config.yaml
n_mels: 64
method: "simmim"
mask_ratio: 0.75
fused_qkv: false
parallel_block: false
dropout: 0.05
inner_norm: false
conv_stem: true
layers: 6
init: "torch_default"
momentum: 0.95
nesterov: false
orthogonalizer: "polar_express"
epochs: 148.9
adamw_weight_decay_other_params: 0.05
Rows from block 3, named by matrix and row number. Rows with one number belong to one neuron. Each number is 500 + 25 x the weight over the matrix's rms, rounded and kept within 0 to 999. All counts start at 0. Numbers have three digits each.
# fc1: MLP up (model.blocks.3.mlp.fc1.weight, 768x256), inputs 0-255
# fc2: MLP down (model.blocks.3.mlp.fc2.weight, 256x768, transposed), outputs 0-255
fc1.617:506518504530498489492508510520525540460485512480481480519468471491486476504482477493486476471510509480462484567498465518532508501499510500558515519475494499492473495532520550510494512492470536509482530488450526528496495498498517542507493549477518464530522482524475513481463528509480465498509504554488512497528497490504523491483490486480500511518525522508526460478503549488513482535531510498490507460501526531519489492519508492479504514513513522508497505468510490498503505481448497500482504480529498521506455473528501532511495457532495484480516496518504492479513493502506491523541488526515503514521505497502497491516500495475490463475490492490499496518496547507480489538459522448486532507538541506506488511461513474519489492528488468509511515468523505493487509506505460
fc1.618:557496511448435489504510504492494447520580450505511420561494500520523527570402501474508534490438476486505450471442480537475538493509450463471483512456487533472494521562549446452498480463529507521526513537516467461519486535476478480555477530472575473561462485468508502541471488464524479476518490507466439519543500477567469530482528496539450526474516527560511492473517453429530480536533467432520490430483474532484458505507471478555453487506466530493497440507486438512499455517562488509549499582539491529471510529460511475533495498523471489461494521501547554464463524516450556500446473512533463513521522552493543455489526476505529467558521548506446467486499536483479507548547565459464459525470472510471474557452506477543491525552542528442525506484479529509445455480481506
fc1.619:514488459491512514482469491495477533521528514517522539468479497472501519530540469479516496532487491522487501532501485487512532487499516489505487512490450466533479528497513508499500509452505493493505483497520552483508476502496517488528496511529514479505463480530478466492488483530471485490507493527483479485510501493502504501462530499507474505536479505499488520502468527454488501510491471489518512492468516497487522492518508495486591493502504502498525515556472491499480494520529528489475549465548483511522494483487461490527513503509466470506485486514516510487506509484510447499507507543485491498522508517497485545562499498505482474487504480487452458523457509530496486506512501518473481482506489467501460493484509447497544457503491460514482504474509483501455467537503485
fc1.620:482508493507484458530472475481533466502528484542488510502499517527470553481501488545516475488492492492518486526489510464508465525477482483502486500514488507476495488461492493519534530462541487486548484473499489466491535471473552532536501528507477533510506475545501523469488484492483539525491468476491481507528492530477506508509494460496469465501520502508522504549501554438562517448477473504502483494518475481460463555488490490518544536484494465499514480481524505461492485529466476495545512513509518483459451512488478470507531500521472485497441510517488519477529499461491547515476516458497475487494504529514518457489495543537554531500487523525492512529518450434503520465489479529498481447483487530506549523473421481497484545557468509512490477471489454523525475510536475
fc1.621:482515490480480497490497510503503462470523488525501512501506522485513497563496507479516474492495513523482546508531475491467469497533549513477455512516500496527524506508475481489501499511499498512492456503475533442490474510491496501470558508461492515511528503506473467537495466473510477532511496484483461487551518554496491498536494505505540555490490523517538468476526454443443457529510510490467503536510511476490506540504499507497492483459461478480476516502479484494478507488472485525472522476539513473523471518499478498518492547494510476505478520486495479472485527485530523519509515488486494521483472501481483494511521475489475477530488513541495503478512503488515495478540551489483503514522498498478485510518458504557470550498434498498503534508526517507541536492482487
fc1.622:521490534455531509472506493519474510487492536456525481516469486458510534504484509464520530487519500530475518458509562490510507507581467506529496519518489505474510538478476462502519573492519446522498553494533536486490457525535497470541503477492494510500522457505489566498481530530526528511499465484508477523450478512470456524539461547496486464472467502557490493526557458470548482455485484579500507565504478512472556456517481502427504525494486518476465518499548486503548497484513519499461508531494463492439468434529489473488471507496492459469509481498519522505508503483518477525479521491498511483481501477459485518491498493475543530493494473465511494516511500466523519493497545539493481473482480533524503514479560472525482521547484474493510484524520499498492529518460468
fc1.623:454547488520500515495488477531486475484496520437473550498497482548520538517483524499473516475492565527505502506485490505526493538519504511512515498453479485507471495507484479513457519544470524561510444512505489455554464477510470501484526494499491518502465497506526480485527456523511528500520514548485540490509512503506525449468497500498499509487523505539526481486559502458546507510541539447490472519502496483519501479464500554491517536484504488501490439477500491479494521524529497477516501526479511491508473460520520495525485489468526501515522497516503502512494435513511494478478481460520530502493473503519491496477538499525519528490515500479507535458473514478475500490503505487517492493453510505523509480515478463480497482497515543447476495504510522441487491462492511
fc1.624:494455489474476464511485561476541530549471486505503514501471527450503525529512530475491506548514481486426490444535488479480497523495483504520474441434469479483458476518506495511547545501475465466532455492513467571489482454513492487521466526490508469516488461498522477487481564505540557448453471503485483491555475441495462507537533474509444506484524493461504474517483547523515483520536498505478498489470521543448503493522531498475489472511518515500477526522519484553534446493510487515513460486500438487476551528455505494502477504486534543513479487511513455485483512479463488501448503500483501546483508527459485467532504494526506497507486467523542552505543517503530537476465510540509495542502508526517480488491522476528521493493493508530505480506479523568533480496502512
fc1.625:491482503444509496473477525502468528525471514436536511469490497488472510522540532491483528455469448542462467503501516526525528489479507487469438500560500484455525487523514498545546487471450494481510480477464542441558509505510440532546496474495524509482486508516549497444504503513496480568467414483520497477466521498520492510520515488469481457510495502540514514476542534532500517529490484448545516493517528506531546511471491498506485524526423513512477469498494497542481537478482461537498467445453526485484476503435481516556465480490475523518469538450505495530459502482525516517527527482572490452515479501502514436464486516449492517491495496486507491439489480468461520537486551521462501494484439443501461524503529573518566497522497510520526511418500504478485488474514482
fc1.626:499475473500478496481509473521531463491479500490491473471518546515492540517502535474505481489493484483507480456507531480502509492503534511487448466469505505462503470482479490516501537479527448482518490498478515512458500491468488549533503489479464504485512532494499514517503481536500529471479520528439491509513490482511511470527501473459502519510515513490503533506478475518508493521476492545444532492514464488515523489478520466506514533507497491498480482518480541547546480503519477463489483524506520495493523514477499499502508515473450530506559463497490491494502490526503506516517482481482488516488505508529491512529475506514514447528507473477550500497520509493495530487476501497510499533516435474499473476465491478483512484489518489499499481499457487485544508509492454
fc1.627:464465508527510503493502486529498511457555446492507500495510514478498501500507498483482522497483492495496499503456486498484514518473500492494498473502505521479455514473447521494508478474522500479507514487479496502501529514505477495474504542508522493530527507532536517500515447541474488483476503509513513540549542476477504478501525516516504490495501450498498508508532475514476488525513497529490489485491518508498513491521475546502501526473517467486492475478484522489488453507513458532544491586510440506498472482479431515501542481528486522474484528505538543512497513513531524479582439522492488499520526479523533462450490493510496507512496541509453521519513487511495554511451489481501474482490478465515495517484532504486494498482484507509498505442528496480467468459499502
fc1.628:551481478447467499503486484523487504503442533497476530535481437526516500498511478517524464530521479485519488544507481487476484458471504521524512531519540538486508489494498479488532533474460499474523502566534462526511516462536534492523502482474490519471504523451510457503501555484523496465531500497505505468487527476515462491516478528517538496503478506519488497504519486496463552510466495519542527506478474506484485507489465446530466491522528536486487508524483466471532506479518492499466501432511518504513549509508525519496489482498450422496473502478507488491497531457504494524457546484481478505447533511431547507508475465486513476502479488548515497502501523482522510542494481549493466499517478505489477504478462486507525480547480492462463520515473454507502490490532519
fc1.629:516470479527504520511504506508464475545522486504572492499508512524468493563460529491507508514450515495498473450520513505452456495486539525506471442486451466538481534478496505504531505522475461519495468515507527498468503483461511488484465465465491512478501470485497478486477473510513511458500530486509546501529502489473484478511517491454511481520480489502528535491483537524447516490504491466484493511485504524452535520480517544520486527546482498487444499515539500527466491471498466544518443518461509501521490478491505513519496541550488491436468474474452493460505473546492503494478469498495495499509512526503480516532507505452494471502492513512514515504499512467496504520447450527454491507475465490459469498459497506512487464542453472515452521498493479525552542484534496
fc1.630:472525518522493506485547502495502502520515494520527467498536506517532513505517499493484521522468528478489515492510527526517511472510509463492504515477517501484486482505526475512515505461510521529473486506533470477512479524479474536526461548519443490521509458515512520526509550509514499518478515512508507517494496470497527512468515547496503466460529535514486477459441523514516490487514462552444489488491534477501527498487506485517519518505456514519478534496509510481517541486481541491483464493487491511515484507474512512496481485472539516534499494506479466474456492472485467516486527486506510572515475494519495488487539510521505463503482489473488499508534499496510479522500505478497472471511496496483482495508519531528531473497510475491495527501478487510496503491444519
fc1.631:496482503495508486551525481532495471495497483500512527530522451505499486506520501532482482491508517515494461501455501499508444486502469487466542508522508464551502503521493486500499509503433528478538521501493519501532470500525501451498513481484487525530522499471480491471497492452521525510520484517538526498514512499491480495504481515536524505504490488497515539497507533464545526473483501479502488516489502528453491497460502522529476479484492492505530488528532485520459495489535521465516493460497507509498514539496478491498525509509528498473509491497471496513481493529537514464482484515510473504488493492484488484513509518521541498535457503481523488483482483477480517545486531510478510457510539517505499475490515506487526515492464493501507509506487541477490471467545492
fc1.632:503523505484521473521457464489507468477497523512517529489521510503509499488455514485505476509494480491493492488503538489536481500503506499517495522498522481493477521504510476509512486473497476482534455486511505487472542482540535501521495462492546502483482492545513522487472497475532500503481460477535518513505483491541531488481539527519485541491523489509517472508532493487448515447538524483512494537472552503493475491493464542529539492498484498465477510514492494475492500493474496509496448485495518512470553486498487483501492492528493467524493545486479463535469521521472528523502468510502482483499480488518530517472448520491441494516514480486479523500468536489503487539491476462493496486443479525501506537465539465547515509455506515468444523475492511500454493504490447
fc1.633:493469444510509525448478474490521486526493498512511492477504489531463514531514538545520489487492472492502491539523489480512519555490492466489500489500490486512501501492489507465548513509515524479469531504510497474484504531532478516494459494531498537499500502461492492454464529486477490490484500505452502543514538501505494500500494518512489484516527452477496477521495504465496514537552509502478526536507456485540503464504480491477515524499497516520493490472522518462500513497516500494495469493490562498499519473508469540472534482502538467517524530457492490492503496516468503457509477514485497494495474510482500494536496530524494477486527493509490493453534507474470479521489519523505496507542481501533515513489545509495474496475502502522486506520506483529491525531493528
fc1.634:446489498489475466517526546455502551487550509517555510510429483498500502472520500516479459496502474460538508459545463496564516516465487498486485484493513516492496504520538484534512507487521476504446493480549515511520485504496479502505497502490511493494488504534515421471457409477466510486503505564496520494504457444514504507481476462500497485507515527480492528508500484472463480492477459454519514511421458512485479500495537491499540507497486546455468478485482437491491528445440470517538543536450507520498472511457485495498481474489490453506485522472507464548505473507535541537469565465472472471577497514471478521479546493507500498528556433522535552529530508470518496503470453475453490531496510463491497544546519501508457523483521471528511509544523503477452503500467526
fc1.635:463521543464458472501483471539550495479492492538494493531453508498479521482500463530493494508488502480528513543523514484550485560476486451483494475546511477511479497529503520533489493477511444462478482506513463522481510469477512467497498494478500516545509498492514433515485503528496552507484507522502520466476536498498475509510482535500470496479459515528498555508505520491533542499488457466515486540493511491460535532461502496519507509485490474507477507523492525488490488468525506521506514511516527496503471493483549523491479478521489483499510503496513508487535523471479491506471508537518482497494533442510523467517469503546512449509515505494497516464441516517447535507481456495499476505463486482494553501503515499502505490531471532501517548486551487513528535446504504
fc1.636:511506526482528551496507507492482507477474487509526487487494529491520503527499484536480482492487492536476471449503507474503478513532513482532500463518475533466515506492528499499472481520472510498487550503490492489451515534518503498484511530515498507526494506492505497527517489468477494538506509490449551502507497522540513518501516507515477516522509502469475482507504472477498486523480526479516471532520520478486511514550502477488523533538453529506457470510486458547508494515509514462527497454472489466526468510530521482476509497545526484536488513509494504515499543511455524484452509504507477500522508523481501465470510476559473490515505466527498498475494491510465500506520498511531483487473488487488467489528445522504501509508540511508483472509502453506520464508483515
fc1.637:468545481474479494541498481520477512450543445512535506461511527511491525566510551476528471443494527451495517525514513509460460491531465498460454514495527474526513523474494488511500506514492496472532484512491478472545502478505504462504510474531452481531519483504509478532496492494522472495470423470486512547510503492516506497523498503472516516489468531517492503548521535497450479503476513505489485483487500501508479495514444553526460531499525473483551521484505517449509462491457499538476484432545519480547515558507539499456486486515485452550490480528525524529488493477524499510482513468516491504506492515490473539508524506486494514484466516499509486498493500523526469478541518525505517526517465498518529500512514485510482521469503473500488507462496557528503512467467482
fc1.638:495517477478470448494490554549521554509489527462502490513440520467465499469483490501489462528487522488519474501469482515504507494477495507489517535520509500483501511501491507513528527519464474468463502524509533457511525482510463471495485497551481504496477491542480490476470497490507495478511483582507486497495463478497452506487464444495456498489500478505512500525463496499474465490456497474501521519468482466431462490495506520496502529494491496513454480467518476478528531533494495526492461496446471528526530547464482469497492488462525454485501506468540467516509541541520511520488495483499452460454503511514511480513515485502516479603523468524501544488531513514545500488448501465463505476510517497475478511520464566505466506475514511472543465535568476539487491500498481
fc1.639:488502454514492466506487506539489558446476541492477492491476512522489483478517481520499491546459524505501500485464549507507537488510524521508518526517494507483510533500492489514467490490520524525462504477529500494471503450472506473512497562521527494526489479485503513519511526499477499508482504536485489509486461525505495522470506493487458513496512524515531468518476509476484492488485525464467529501504496469504513510508486477489504503516495494469496475467523492457488492524513502480510547503506500492515472534499476488500510510461514510514524507518462476490446515473498545537475486501511494517486506514511516506481510537480494501510528504494494500507502495517526521454513495494476474500496481511508507487514558554566472517462498534479511514469500535543541520495485499
fc1.640:535505506484508454478526477532474488479529491471529525483525495404512480480500466495516495498510526524512466499506476494495529526492505498528507469504490468478454515516497505477529548509488502532503456481508521470505515515530503488518486460455466477517468497500480535498442478491484479492514515507532478502481502510548531526522539514509461512517477487454509529518480515470508471483478482527542496530493513522503480485527481494488513527510512487539508477492495456462468446487454497503467525505521488498493526473521464524488501526516487507497508473486501494514469504479470511468520476522504515484515501523469498487500504464501499487494493516491511520525469508511550504500513508520472481520483505479526487446535487512509521471552503497493464506511531523497484494514493474
fc1.641:489472514514531476448463476511505487471465458465553485507491511503486519542506502498490478532484522552513476475523504452495486520507496470513528506487477528507499490538485539493505478536511491531507473515499506518474490510475480504475488512520495486532511497514468515484481496509533483485508457513506501496457482523492507526515496498494504507520508500523507517471505499461498491485507537491480493519490498506510506443480513502473524482478469459536510533491499531558500514508495491514517513523468505512529459563507507513510490497492529495457461527497520478473495502525485518440485474472477491522479455483530513480512481502485474474514508486505511541538494572499488517488486501539554518518470484481512499489519506487496498510502516550487493498507508468464520495515509506
fc1.642:476514523466510497453508489542496509522497540510536492514510511447498479487521460513482503476518469525507466514480512473457518501504512517447484469480536498524519501503520486473459503535521491503526490523522488487490512529505458525482500496510483505524507515528538552514546499473516450490501516520518505493498466511488497515521487502489536531488474489552513529499555503482472465485485495468528541473480544513468503505498493478459515519549504481448490475484508494547524535483528521477513478547495459516479480479483469472511509487480505524488496515514470544530517473493486518495471532538479498480511486493512450486522484466526511494478457482528522519511436511495497506484476494503507482497495480519493486485489486501528482515541529488509479500519500527506516497466451516
fc1.643:434565477492548503504490511539487549512505489492510536512475513515466493523481477477526491497501548536476490487524515491463476487491467497510486500495515482563492476531484494493538476535481532531501505451500538493507463490481511457504509508506493483514509497500522500425472512520487542471526501495550498468491487483528478480464468519500494494424528529496498534490524558471497475498480473493544479506508511453457517510489545485521489503465500498510500499478536478468456491470553484532545422512486490482554482490449496481456523468505496468478453524499477452453507535490496523469505507521474448481511481532516503477493482503519485483511507496496518498527511507463493488488534493540523490474502518498514501530504486531505498442489508469525475478499516504431514544468509464
fc2.617:489492481500484465497483496490498480541500506509511502517522524511503552487505492496508485513506491525479481477505501508482473503498511504464487500535485493540524504472510475500478507510497479488518494510529533474485493479531501506513519489514505519491507527501512497517497499505499549517474504485511490509481517492506504516516493483506474511522514447482535495512522490515498518470477487497540470512520481481468529521477470511509543486499474479478487529521484514516495479530512497484549501489453511495505509509483494469519531521448501513490525503499476524488487540509473495508487519469472519479505485516499522502506507481507505515501521498481472507498508486533489529497516490509488478507466488476503498473508496507455531508476490515512534481513475483475512502526512531
fc2.618:494499515471558489481542513471463428493553495525506458434516475484450508584482520538558504484490466399500545491530446513404560552510511533539433519486483436476539484549506488604498526470568514579467482551547496503478490497466475478460459494497523472502539504509510525465483480471475469538512455452572532544459525558479480515466471520541486506529458481567496507500521499424534505527560526463499502495490513453533513446483533486482503461497465503515489472520554471438488520536549553440507473486496510509522506501537455502490561475556532471464514512470471483434520469537549525497514472522542478482493535499483467469452554509503508482485533511537537572494525536567455532517548484489505443483481544519485452559453473475407508445523506539486498456527453470501484460529479499
fc2.619:440550498498503504455485491471539485486508501503468464570530465521481456509462490520480497486536466485525504464462558511464480503481489515467554460537500533471501474475527523514555539505525480499482548488494404521525475428521495534508539507526497498464513531499528544472511524503523538515564515463543474532480486511503452477420482514485480503475510465507497496517495463521538526480509505504470455458506468531491472502500493512520455487473473510489521521471524499489492516450515489519566490547459504530432486468503564485485466458492485549472524519489503453560544451489515522542509475448521516513455520508534497455502487502551494517482499474495567495469516508505480486483480528491523520543488582524445552521530502473554480494503533545497508475518503462510496523431461525
fc2.620:515532501502515478491516499475496491514523482478496520471486512513518469511500488501457481504520487494507502526488511523527488502536490511518478525476498496478524514513497510509440463509488505493502516480501471496497438532497543494511501497476481506482516486525449520451525451505533497479481484536483504550505494515502509480446523467483537517505483504528482517508539493474510504489508499502551467523487516524489510525498541545499490508519521507526484476510519468516502505500460506477482500476496452482473506480509510544511490505475511490519511483535525535545470498452516513491523498488540471511516539481508520488486499482510559515515495496483464473479491472529487502502554479481492490520520514498495534515500512516534483522507470547462506500476459473490447487488499504
fc2.621:481500496500479516487501470482504489492498496509490513504472496528517468504483463512496521503469490549480453517516504509481496483483553507497495517490530486507487488502503518484491532505512498491532481506496477521555498493485523512507510501541549502472471497478519511537500489504472496484494532515489513461521516526480486500487500500499483489503496493474485527485502552492539511519489479524480484514494471497495506476490506471486481531476509485520469507509476517496533527503477499514498501547515499464520475471476511477507542509467505493497489488499464480495472502534537531501494501520490502500514487500515483486515504521507503482510469503486499484520521533503523470504504509507506498477512479503542491507496503496503522492500498489508494484533451489506472522513504541
fc2.622:489497482537510446555439508526524491498471483508463488468513502518476527496503500542473511476497529522504481520505455473524535483442551470480488523478519460512474499522544491501491448517499564486492507529487483543533505479471502545469503478516494483520528507526504503522506528465472457471507524515469541495510549496509557511501489483472466502553540512465488501485470516526509483505535480498523475508504513486500510488495528513545447508510481528469557504503474488491501495491460515480530519474508516527500502476526473525490530490513474553501453526530515476487496474498488490472511517483476518505460518489483501533495494487489491480530503511517493513456507505508506491526497495488462503482478531476510487496529446460494524477459498544533512480486516508506482503486523491
fc2.623:502457537478464485511494532463524500510505460563520450517488526458470454495506478488534501539504465436514524502514507492493509477494498477492497502523512533477501527488503496514534479461525492486485567510494487521459542504495507519520468507482510479499511508504490519540485529517524478484489493454522457507514486487514501554536513483518499502493481501470493509507458509562428497473477477534494534472535495495482491511532497435507487518527517525503488557529474526506524504470459479509484485494539490512477518555503500500486504488525483523492504494454495471471497518493482510516505515526470469502513513492471496503527478513490483488507485474552492457546540499516543518512494482501469491531521464480497508539462491545527474498495490476543493501486499474561487528515462476
fc2.624:516499496511529474490522473485540487469543486508486507502485535507505483496494455498511547525497516534509491519480513524528528470520512514503517502502521532500545462470460529488478494506477477491487520516472485481525523531511475517503508512500492525487481504532455503498488476499519450518523529469496514503520492523528511549453477480511528491514497512514523515467459435523490510520510479499490514504487512486549479478507451492496513536492501520545510518464505489487487521509503509538513485480519491514498498451529489559478505514520469496464499505477506468520544514497529498518505522527507483498523502507505515533475500483489466478515506550466495488475524492514510469491503479468489548513495451467485500509491456502505472523477476502490443524502498491440488497507497510
fc2.625:493489514489514507468522528495534533490496486515514476463477482522481525459520475514548485504494497540470503505533481478472476503449485500478495465544510523489530504528483523477486546484478520495530503514498523483494497522546482504518470515471536507511484491527508473448507542485498479521493451473544509469548521536481535504495473441487505487491497484528529455483539503492514529519498491485495518500474537527478551528487533521512493523464516499473479496514467506511482531511498511515485492521500482512462513538473482512456501485510492505478522487494495518504495500515482492497483497523507480543544485495522532495506480478508474502467445490484492513546515509526468552502492514476463480455486518500499469503501492506515514519492506535480483533480452495496543505493446530
fc2.626:495456492464539501526518496454481478506514460495523515491494513513501507555527505507475515475468485506463527503449494504468509522507489502495511482471486494491515492501517515476489462510488507494517523512497486520494508542507485491487503503473502475503476516496480488514478508517534449517477486485515476530527482482505499507496528494518513496526505507509497503476488466499491480506501519514479484498519493502502515502513479523468538498491521532518535543502516510492516515463482495485505455535493488513553487463533490528486499474504502504480497555486467483523509500506525495506513489493484510538482494478514493509476526492515511486516500524487456507498490540522484522521504505524534526501439507467545500482501496472479482499486511497497508517504532490488515497487485499
fc2.627:544537503479525512508524504453508476532487560512482517498482479511488497499494491536500487488530499478526499490572478511554485490518477558477481504498473509534514483539551455510514540497462493516504430508497477516513479483470508471534504484487458505470436492463485463492477550466499508508519483470482497444441462515518495497504468504504506498504525543518504498456493529507507518449483503457535517525519476517494502493464533460513478512502524517473515518517520480513518530485455544454465482407480555472500544542514546484485468547496502467512535523494494481493514506476430476519464542494516508498471484526489451539524516513467535475513486447488556513478496522483492480486533511507509533519514522521485508501511470473513501496535541471483502515550468528491515496529519515
fc2.628:512494495481458491547464508543494503529491497522523470519477541464491449456504484484507493484491488474504536572512494505454501483452514503513528518530520462505544528476539483524467530482528516463501525511494440491531548498507523541511487473498516512477503492456476491505509518494481519520473496516543519480526497505486494492512498472509493491508487488508472484502491491512461528519498479516507483505514499460510542489542483499512470486526535529516488494538482505500537450475494530515496451502491490490478476486528478500512523494522497511478470520467519528472524482490452473519500504517529496454516524526488496468522468494503500514488495494537510432488494475522522531535518500481512505503474458514498567493485478506473542433508518506500474503485471530562486524493512490
fc2.629:523483534506500466485544506468535512492524441514514493503512496437502477474511506484489499512471491495485494543549526512511494456536476453507473510522464490518526498511539472531499527502505510487500522532482479491481526490487484525516496488481472462524521490474455500496532522501510467513564511494504495495508491506506535533481519452535487521459483445521492483506476462537467506469496494517481494500499496496496516456550505461527477464515502511487563567497460497525488498477469473497489504497510465497509499516496507504482528494533530467526509507495487476492514523515504457496496505480532493514505511458514493509499500508552496486479488490508537480494510479552525507510483507517494493513516520495516484506512484498534490478485492491527484510483462510493479479545501486
fc2.630:537466503494529487531436518522515512492494538468443523491470472498497498511496501522511477482535451506513470479483495505499478520518511540508497483525496485523506529451472536502479508530493464461520500492436506501505486462498527463490544451492552511482486539470472494471499454499493507474512486484495497463503507522505454479527502472508497517522470477509518512517544481499483514510480535443548510514494473524516485512526498486478478486485527480496516467513522475518495465530530460509508530494505522486500489483524496494497500517539452491475509522498527539533535488549516529476502471527502503460499532507492479520517469477473490541497549476535541516480457522495510509484502509511505494538508498496507501504507479460483477521513489538496502482506553507510503505510532485
fc2.631:488524489523485491465474536458533518504477511513513483501497543541471513514476504488485502502479483504505536502524507491512542503489529520539455490490511527468484511474505504496502485489589497521486472498513476519496516477481483536495503517505492475488488517541498512531484504537496467497475510503496447487487468495526524490493532497481461502474510520525500452513496488502476496536514515508513495491512502485523524496522513473471518530488529503475467483461455516485495516484481467522464467514493492525525490489508540495512492495496488497498517485493520503485504519467457492531511473498480518485522513519503493509480494489473458502475548485501472510521523531485528507476528489485511496501484468492526481531506479496479475474529532524488529501481521476503509523516441503
fc2.632:526478524489487500497498527523511498504447504533512520537457505484550493532448484496481449484510491482504529531447521543535531511450502472506519485426521479474544508485461488483511515530429473545469492538459473502461507553474554548459501523517493490483490503480499459529482552510505520480481509507515513484473490446558504541497559462480475507534520520477486524477514501457470412491464493499504516509487491526483512548497507520514495487497542484464507499503591467461485502541495496480514546520504421535503451491536487452470456517502492486531509492563524523540525513503542440482505483577507491524533506521498521520510486467511517502511472489469471482499501502473553503463478499578512476533529477475482486423464461500473526510497467454555511459546509439512554514576532473
fc2.633:491510511493502470551533543512489501467508510491499504522509517449539497495474439458482509514485495507508473471486503532472475464492541543524486489486500552466502490503506492531447478491491506505516474517492491532520485485489527501512516527487487489515492504517513486534515478501501511514491498493528524467489456493491517500542491477499543531513507535502479511494490528516492498487454484502513494461494532517478486557476502500521498473502508502475538523523447498536486515515487529502469516516506459492498497527478535483558463566512469511485489472524507526513506485472511495547486540468536514469521538513510495504452489504475509516499491499533539481554456497521537531454492500499502507506476531465450473492495453508523508520513460488474499494480508521477514463488509479
fc2.634:511478505521484506508511510510543530491518470523510458511510513480472476523515521467479513526545486483455507468481518497520536472567484489469488477496508467472534498558483559472526492497522505481492493496504506462502484477513488510488445547543485503487504471512519522481461523502466511518560484463541487533446506490528473533510529499514525489493471488467514492491475487541495508488511514514494480531478540497502513496502489528521511503533464534478484444482491471464485519516530495559477502474522513535530476515491454492500493504507475513524536459522507500507550530505456468516522466484505519505509459513475515494512427491518470513572454487527495519510476493495478474431495490448534497500537509518490535496536490508513497521507501469520512487440478503513492471466484533
fc2.635:491501466513500505479490507476488496513494489472484520526511495505509490500508492498518496511509498480476515507460464539456539477520514535481535510507483530501491544504488489494485496509485510477511490501492485481541530523502477517509530538482472510494504454494507569506482500478478463529482513474492481551509510491502514486473505529518500535514513485485552494516491504496459469509500525494504482513533481461478509495553503497517506492510540497456498518456499515516488537568453487467522510516490458510506573515518508503451506510501495503516477529504517496501467476488535503475507489487470501506487492494500509522458514514526527496513468520516462516507531471520543508537467485477529514504523483480509430528494504515481493484458506479520497499531476488520448456520488502
fc2.636:508510492501517466518479504478501497509516520536491485525484498500494521457517490504522548512526527494518499515476505523500493500481491495473474506523542502518492521499474475500471497474489491497492491505491500481523493489525497512506492456453504479514492506533507497459442525490493516513479486499510476534484484489478498485473502494467519480472493502534511509498496479540495496497510520539476506511496509549518527475451501499535480509462521491502510493502504498496496539505494488515506488514532515499504526501472503505502509454505496489482499470494510507519506476489493484520525485503481553516456498475498497505517477520501509476443526500488483485530544528504522550505454543493474515501516534506510505469474551493498519477492503480507525473491484533513473484486533496
fc2.637:501458472483472514492530477545484493536488525497496508444568504468459514479534513466519527525496498502567508448451494511537514516482498585516505519494469469495530444522489511490510520464537469496524483509511535524507508514489491488495496496548520498504476494507465475449552474467479486504489486493507511516500493509530496547492511489524498471473483493478498465533561495554486503541420467494497519554476510514465496540529528490477486464527495496501509513473519542484533499496485496516489499514480476553477473506510484464478506486545529498509484480494516485523478489498489533466473574501489530511466516494476556497515488499529499480483588486465526506483478497491462511536501508489530485528472522448492531504480493506475504469513507482464474527496519478510513477482530483
fc2.638:479499513482502461499495491477509566467492506526507537538498515439484475484539535487484467486555492457464520490541522499489537500500495487511497477502516500490554464538505535442492497507536508485523480544518442459522521494537506509458477503524545469580514506504515519500525492483465497528550458480516475498486467485510471558470507501507503489489516502470516520510505473485484517521507501494538479492510512492532486498525493500539531522521511517498489502503453477510473464470484478520481498520483514521514497539505462529495495482485501502492477516555526484485536532494487494452498495487477512514485516539479474499517451482482516516512497462543507500479530503482534478493524459505525502468513510491477501510520535460488492496494516480492494497480476504499488483518441522
fc2.639:517453538496510546560517488480484455532549470524509510520502504466509514502500515487483516484508509512473506488512455486498465506515503461490466498474496492534510475496499489520517510558470485494531524505492497486520508529533497508490487459489474479461525493515476498502512503502517481498501488454539494494526547482504513485554511479515526500516529450486471541477491515532521489517538481514512486484502493516494492485487517501519500497472510539525492530517497478548507511500493514501508472483528481529509514472485522455468497478533477502475467500480504522520541500498517446480499525504497512499509498485506488497503492463487512492494481483536509486490479482525489513561514491501513509478501501487475523513474458478467515474484513459482471515524530475512473473475531493
fc2.640:496489514496510550519501510489560507503501517496481442546489494590461494516499526504480533516522510481499528484495510556521477450546489513458482548479527495512537508475505484521447495492547481473530526521495440527507477467479495510525520545515529541518529504485530458508533496518538511512506481484474547465489506486484479451484489498514515500483529476545526456458526480547510520483507514490479525513516487472478506494471515497518484472513462504460469527457476528561504548512529492494531462501453501489489472511471521479475485424473470481506481523455494482490530496522507506496486505472500510501467481501537502504537487523472506514514529476526457439460554511483486522458463515468538514491526514508503535573485509511506450523489481506512499490480458502496511469508473498
fc2.641:493496484506469529543502519501493499552524520527465517487527483507503487485477482507486511476526475465455520504470516509510510470482527501521498518502523466506491503485509501492503549461493536483482550498518507497531487496488509518538482498468488514461496511509502495493520498464461521508496543507493517505558518505524473494496514486510485491494498525455481484510500505529498518498469475490518510494522507504517503518495517493549491508511533550476477472506486440476501483498508477499479508480509502521461555444466516491531513497483474484518541463527473509517495474503518500533497511536524517494529549507447486491499511503530502513503499516503470491492507449507514496495541492487470484478520495511478512501497496496503499474470484476485516521464492498532481502467482467
fc2.642:514488483502491496562508487405567518500495479528459467530451525549470568478481554519540463488504513506516499482478495523512458529470497526558484530543529550492467495491503505496532490459462518550473520463492521535484504496524554457468450520524526527489475443468502497505497481473487528500509503483468437501543537519556476478505535460497512473460501518467493501513470510515518506517496512465431462524483514466544535469549500518485530492514496483508515478513492510444500491510497489482505534498481532515502513496524488493506511474522468534512476530476483515494497511497505473512475480474545528526504519484507512505483503493474511474518533530486547533511530454555462525524530518516482500499503508482496492514472505476463533491468502470460475551503446471475493493545451500
fc2.643:501446525509494511550497504544508539493483452473508470495471473508501475520516477475488475494478489482491467466482519498483510539491508473497527502496522466509481532500505511525466523509482493476506525470531519490488478485539441511531495437494525515546498499512479474492493515516513498509520460493517520483479491499499506546515488510501504509494512483490497518518488524521483490507504485487476492472503505499504522469549504523528505479534478469473537519504507459530512534462545490515452501515469493498518480500525480527494517511512517494501490521479532504484529489529504494476471506517505489529541522476491548527472485476527474547504488534485504521522465480508501508512478493541531508531514478500449486465498530511502485539489497473510468523467498485498493489462529494